From a checkpoint of a small encoder-decoder audio transcriber.
Model: 13.9M parameters, log mel input, encoder arch crnn, encoder norm layernorm, encoder activation relu, encoder depths [1, 1, 1], decoder width 320, decoder layers 6, decoder norm layernorm, decoder activation squared_relu.
Training: adamw at rate 0.0019, 3800 steps, batches of 64.
Data: trained on two synthetic voices taking turns or overlapping, over music, noise or silence, 26041 training examples, 9.3 epochs.
Rows from block 2 of the text decoder, named by matrix and row number. Rows with one number belong to one attention dimension. Each number is 500 + 50 x the weight over its row's rms, rounded and kept within 0 to 999. All counts start at 0. Numbers have three digits each. After the name is the row's rms in percent of the matrix's.
# v: cross-attention value (decoder.blocks.2.cross_attn.v.weight, 320x256), inputs 0-85
# proj: cross-attention output (decoder.blocks.2.cross_attn.proj.weight, 320x320, transposed), outputs 0-106
v.172 106:492626553491519530488452495514578456521523548442623526506476499480421462538583524514529469518506480509394527488482391545484495458519505508485502505496559507618473500505487553506481570624452540603511510615467477509476510505547517474516499490515464492498521463
v.173 119:510636465535532504421400477498510482456506531503615549551512481473497522501559561462510483537503507513597577449499489527446485473509509528490507488483588538661467460521489490527504537552477516485471531654505496493472499492482525535518493533511505467524522476
v.174 085:527570548438470520472541420511559490514502536498635516448454498461434396518557472468519481461530531512345457452508375564504545534542460483545474478476498519541484473471522533455456591533479480538494536593501521505483472498510491459505494501548476476514474492
v.175 136:456387514502463480546582504500429492541515485500424454442525512520531507492410482511476517510479517500529436518525551454530493551499521482519500517528448462367521483476537476470480429464574516494542485315540499506522495495446471505509492485507511504500485495
v.176 138:525371497545478459526584522488465522506517501513354463447534482551571505507433496475465498493491509516501447517521565420552522537521523494520508532509457489326563507503508463466493471428565506510491498347535506501559475517468492497520502463492492492494474505
v.177 123:524618457524531517468410459470516480457474524478586545546483522523497530497575555523514525538513468513514596465511447510437509471456483503494497516425568485654456514511467512527501549532482485486489499687509500502489537510540493512501501515479498463518538518
v.178 101:517564484527492543506483526526552497520451564464634529512482510509449397535545529513551450531444493501521512474494413572484516522521478511510490503481507496708521500586466527535491542535442497544485485630510504526475510501520482503492462512493470495497522510
v.179 113:505374587476505479564544499522495508534529497473438500453461507497556520510439372519467535463551501492378424535536529440539559543492474493524561529502412501377550512478537515494496494432545534504522482381478528486508516475464514495517502488546530521459474463
v.180 108:524578542498510514488485534478598511482474532450648469502394518432456415495563506505522464533510518505407532485502395610445480457484511464506468519502472499643510512531493564506535491546457505528493535662493470519490483528518452476485520527520499516520489456
v.181 128:507389576472478474555599502498462501529492467533415471469462496512515485480458455523477501477505499494412441506467576467527484534520509501508531515541453498396529459460498486435469419452534507497508532317523481471530494494497519507534498466483530510509468534
v.182 108:505624487521507508435418495526573497520503553479578546526480532485477506485553534479511477491458494495509583449472405570463465438493506533481499505483591529639443505504481500553540552536491531522496508643463497544451512500549481540464510489494438497527466546
v.183 121:468369537509490508497579503501477505542473462511400452454524503518519481504461460478445493496445534487464434545526569451533516504499501503516534481559443472340534499504470513448532449408555517448504470333531492492495483468466500519498505480482497551484512528
v.184 068:557451512462531525523508481558505509515505472476480494483506500445491486643456415557516507561585503524362453606543505470546551497482453534593584524512473509424556598505511465481500454407543520507431501498453593450525461544461429503505478447531501529513508494
v.185 079:577518514500488519553480550445542409583446544445609562524472477499429393514555496495533496508444493509437505425500395619473540541528524494510515513477532516573523468462471519464491518543417528536486528550524448519488521485506572483513542508498507469502564481
v.186 141:503604446526513521477398505499565510500505533439602545525461534483473489508552528503554501528517452526532574487513434563473485439478474501486469496477570481619468502518494510549488590544445481501508493685428495524462544513514483509510462519501466463511490500
v.187 144:486372525492495458563603512540459500513522449486421437481510481515512490494443479529477509476479531504484454526490548485535505511511514518519519515544407492355530484461498508450470453416514519471525493296506481509521464484468471501487520490496532476501506487
v.188 060:448475573536511520547459495507596529485489533503558505514433479441459443473564473486577512447519517470403528456441447527501520489480466503508526465564518535593460518503487520522585647568471520541496539667560527591509503513476510487521459498538473502559397477
v.189 127:528613436545517546464403495442547511487483532490590573527481506508493519500541531464520496519523492495518553497514440554428523464518498491479477481469579500637441520517491514547548524556437489486496510717459512512464538521537511519441484505495456502512506498
v.190 092:472413477505476530533556466500429500496543449486374481489513492564615598505442545481466506484469515553552461500532616448548465522529522513505505526507475490288490501471513461529475452409558518496548495370541507512517518518497476496554533489513510474499482524
v.191 081:537456604395474511515550479553504513546525470474647498507429500466517444502505382530436511448521509514435479564520457530506525481515507488619481500541446452439544504504502513482527527511516501510483474590459518471599536452398528478533529514557498531502493459
v.192 050:577482502505485624538539550474492553480530495530455475516501521476525450472446576589448521577396497583554473501475471460576438452503417524482482493544432494468390509427453473443498464531460515509522495483481392439498529538482437514463465487443536529528546482
v.193 079:508411535494458445487431525476489496518499503512265423455547519521538543517429446455484560510520501537546480489498600449583524512457532511557446485525400562399495520436485476512501486487565533525487468380458517497486505506476539519478491472478533508511523510
v.194 099:488392534503471498485460423476458506535499435555264450473531495492565536472503391490446500502576509461505543519502582448579516465507492493529459528509459550419499508486468525581484419423580508455477507451449549466532490496483491526430446510417547481563489503
v.195 097:492599482515521532514516426477530498493472501475717512485519514477443515531516559491544546455508476466499498498495373561460516473472510525461442447510590512583514532540556486516497562480463549545499548636543459453492503483518506498525555509536529494485479459
v.196 104:484445540478449478491499528518468480512476486501303446501489503507557497472476451503475475474480488518485475480508582419556477503477530520532553489561408457382500474499470480514534431490529445438502452387455544467542468539463553478455456502502476472479491501
v.197 103:512396523494479480496462544510440496488458499526213475493533494478590487496485409525448536509528487503502483513480603453552504495499493545553477468523418496362469491485486476546508441484514504467490489375429545488562477485491506492458465485468503469515466519
v.198 068:504550476493554513503507494492528446502492473501666463585462549459444525535600492488515462484478526477375472525475398573487494513459523503563522474496528532562460467531504491458531526562503446518462458556514518475478516482543486475500518482544493485489546515
v.199 084:483418504536493458464465514543439508511502518515259439473567490574539502486477350508501488479533558472580505517475634480577522471522518449509535449446413540391491508481470501531502457504513494478518477497421511533529491533508484454498445565459474493469469474
v.200 114:484404532504453465515460489496474466513537515549261476497541500512572494451484410521479479526560513458524486517517609465547490510469493488556502520532415524384544496457458492567469450457539515498507472396457551489571512497466541524446458508421509516518482481
v.201 085:479601525502492516459533474509552505534461498477750556531478487511432490521523574486522530492510471483474551524504413592445535484550539507518452482479592461587480523510489497485510575500430524465492516609536451521463463487542535542561468462533422519505517445
v.202 074:532427485469454489495513440536427470568506520473295420529451506481535460419551514507473488511524550507479474473500593477607516460455541518532551519534407469417477501467420495512543439552563477458543465454482583520598432495520530504465477431468458459486501503
v.203 090:496587526483499542531533520486547520571475497458697528478471503475438478510538623508530511523505482520430525513463422550433487500485500448463506484500551497604452548521511499496468558533455529494460493661592499488507494501571468515538506491558508531468555503
proj.172 129:505594583407489439541505474540524551510548461439494496447480513515436502480551503480461490556444540495494477427468545526523507436619451445503402568466522507490475531532561495491601507449435526466481491450596520561448422550514420463439457509511470421430534476471537401443518566549515480492566561464465414416470503473552491
proj.173 162:494513546395549447552483455561477564450542447458579459473495485519416571512467559460440464502483506510492487447480522546526497512598487466469375545483489502457420562534491465545622527465454573525457496492593522541439500597466406495455521533477508459501500497478502407455537577563542422494592530448497409425466529489556485
proj.174 079:522612474444499523473435522548479442555480480498435527424503523537491488452575487515493478526424533489493544448465517506539530391619502505530472603425528534479475420536589553461547517487489484416517487440418561544442444497543389474422473523528439483348482526431549498485461555545512562426444595439447429610465488516504492
proj.175 137:490453463604501560405524540470516475519464541545434497520487491479589463511534466519547524496533468462475526511547453455512491499389524541529601452505479497522517431455484519481403451549563467449531518500388504436555547413525575539578492458537526588503480508546504596568473436413465578521445477530529599620512513509419500
proj.176 184:483423469631471556423514532447507468531449543543469510544509527453595450524494436522570540467514477459496521523561468458475466513396517546487610451529467518554530455464487533507369457576546448532532510512438496442559561432508597523560486458542512580536482490528499581553464432405474527543466479544499612569513518500451519
proj.177 131:489521516374517408603480448541485559465572471473541465494479493517407527505468525479472495516459506516520476447449525522512511496610509443480357533501498499477458545542504465574604546437470586511474483493591503538447466568470402498467506551459481446438499484481516424466514563556536395490576519500504399415487522454560481
proj.178 104:472579553429523442545512495535513561508559484485536478504510494488449526473534512430451489507465527514477445432471540530508532453619434485513423595471522523461485538545490508588573539466475571466485475416616532559407404518490356459437458500522478440465504492445535422478536540609503404465593567470475438354447537494569466
proj.179 117:476532503587478522441482568474524433487484508489419555527493489467568465498534426559599521500525517468508540538528486489472521493418570513529573455498510515524562459447505508420412488531518440493580497485507489473546491438560563524517485482500526551521496514514504559550496446449476573550369510542563577475524472536428565
proj.180 106:501621563408520475551467500496502555486538472438481555456509531498454512413576514485470533542464561506482477458465531549542523428597452436498400573463576508468483519566501479503543605474488541474514461495602512555423436552529425464413460554505452444460509505463533424472525546574540454479547595455489408431463477466558488
proj.181 155:480488447593494555405523542487518432534433505539422558491479525456581443491518438514570551488520463450494514551516496448498486508390526540547613471483513506515533428474532507447390474541548445478542516470419507459552540433564550511557496469540490559500495485521493602548490424422491580527432507533545602612528497492387534
proj.182 105:532511546368509452616480471550537552460584470447541487489461506500437549500480534466503488516489533524471472456517529536505520484600492479480403540489517482461463571574510519546558533468462533478459477516627505555437439553447408461467501519484479408479521476498505429470536543541479427495579521499438389361471499486577473
proj.183 155:501491442596469530411518553448520455519418550529434537506497480486619439478512466505551513521539469464506519549513472445476486510379509549524613441511517496519556391482505518480414479538567425480561493521411507445556581438552600514537470478543503572527498485501485591552468449437485549506438450534541607624531491524444501
proj.184 059:456482477540531458497375529526427412551522570513466549534525494525540430461450496505491487498590430463436523567582502541509539520432534521497594492505477531526483454486506505417417542530527498482535528501435454503523538456460586520526480498489530455454516547463537527500590500500462568531407590533558558532540337513439562
proj.185 075:458619573468489574494515507556514534552486483505539521401487482503429527519533567416472557542429554430504507419435513525495534382601401436552476595412583553446501523502544542520623491520440495496541508478653527464432443453566473485464490463562442431431547557498490479524482529531512377493635566471471449438410529511545469
proj.186 180:524547545394528452578502463528473559470578465432535462502499493535420552486483539473425472500470531519495485485460546567530520487586482443463400540478542483479450569544471442512617544443441539501464507502595498541449429569462419493441549534461514433456496491479494427452525558580524434468581534477473397386480513493579494
proj.187 138:504496437616501573452517507478514468538429558528433502487492494487557452533565499494570516497530467486501557537532474471499495502371511553547553466495491511494540397467500534451407489544552434452548507516377503462561598455523584534530472463546508563493505521483513601576451434405490574526431451531516606693520526545445510
proj.188 058:493603608518485448510461498511512542506608490467551558454528581528441474469537446487476516506506563407512492469543467541464519428546449524495406495467521534514520639531561504523587447530405534552525481484637459519445404579543569467382532501498474472523470492476485479496485525527481453511533552493533532317382543492505586
proj.189 160:490534558395497417574471468530485538490589457456551476496479498523433551515492523484441458518477528527491464473460517528503488504576505454468417532512473508498454587522468479527597544448453568529450481475635496523440438583489416498439535541474487443487523498500498429456515549557525443493567506484458394353462515473580515
proj.190 103:450401421595495605434523496505519488464429498566497515557503450465565486544459515533494493468534416482510508552508462478481455582381550522456590428574460454542529445447496476464431475558552477546484527532380478445541594447487606518552527451495532565561522504520453569557490450389493545523484414497493588606535526507479518
proj.191 068:553599520480467465489460652524578423558394500418450539514507515497543438366600466523556531542490494486471522451497491532500537493511557492477562514455542527529540486480526536461497507468458420485555530475493464496498430502542545426459485502502505417494467559466487510511512472495437613527402558486572527445478405535425493
proj.192 059:546459373417571531495483502564494397517495545548448535478491512556544484493505475522510488540451494520526512492409470536517561547499460544506501453525550484455401443541478447499571507496524501398537548551284471521471587545443431473580546582504517533421511521429512455564478461513511550430447539505432473773505529576505462
proj.193 072:501440563583409465510546489449589564516509544535467527568497503468578452465514489533550562496575473486444436558526470518455490488427605492460542449515435490560480471473484470455346465555525470523515441536605427407540514510485670435574522520463528564526495506547446510529543485484426533531517520557643552388478469509458563
proj.194 109:506439521510434425496567443450570486519537544446450552550511524489539440462500495534574496486610485503516455548467447496451461472382509501410498471524408445536457566495519469457366488536474455522531443561512441449577495539484619490517484506519525563481510526496508483508559480511452523505504587550629556447520523493509598
proj.195 114:505482471444571506550468524583405504451476429490540411470516481548473571515440522459390486540432495550520551437523545495495530506576459473505497511457577519442509490474487478520618503464497544447432559514447502596422514509514378546456496476455466457476499496486488482481483550520581499483554459490439398541478463501521456
proj.196 113:528463534539436519512544467437605407556540566508442567527485488473512425469516478557549548477545502488481456559469438471461479492420550517460532508545448421533515488514493467462406509526519451465582410543442467427605501512466597447520513537496534552495511526511466517501538503507464571471457564550568559563515517523466535
proj.197 099:478488578571411467516530446462604447523520536508467520557495532492536439433528507564610499475550451449468480548486425506476496490442532498445548471513455466484528552487504483488403466515478491546583428538571457444554481497498624475499486481537546558505521527485494466469525470462432504526470574540575524404484516474498584
proj.198 056:378612387563536576496472573523423592488466497465494490464466500464468480507514581400463491498409529516513536478513579503492441450587501517500491529417624457526506515524536605535451535465507521433452571385505507578486472512521363479480483479546438430556492461514501483460478510524531458539504459513394512465539505498495485
proj.199 085:526433531529481446475538412463567484551509546475512519516562504553482446470505493491579562461578438548496499551525431464412513479422540509464518494577433448527481565541509501463395497540519455535562433539556454418490515497519618442520496519526610573547500558500483519486541541516447511507496602515615583392533534540480600
proj.200 096:524455553554443472493562448450612465509529533493485562552501503441483422459515518540582499445631503429467465601476419486452511522430556490466502451502416470494521551466462525474412486489481482579575443538613476446536473474528619486534546505497510527544527492502463523470530495489484464529467519558605586391499521491469549
proj.201 086:501522409435561501467484591569418550448494493475543426476553496563462559494458527464457476548450531533454549461502558473481469533587433490542472518468584488438429432536510534554601533478490560462482589496470516563407532531508408541483480483511488433503476485538463483489453527523557474457565437437415454531514515487510425
proj.202 070:528481449485465497464487460508549464479519546484486483486540508557524489488503497555474488506553535595526461565453443520466482519417513458451499505498493417502535512494491409468400509529485432501568486526408484445554564467495575475526536513497558522435509522476516501503530494518469560503458534564621522647524527536497522
proj.203 096:500556489467546516514453531549398568493524477521542420464492464459481502518447557488452471530353541536506556433534562484530509511588459513545424526463553550504484492522529555509609521477520583511439563481519541556438481475497375496437473512499469433480467507479538509520501495518562479511525440500431469476480509517524414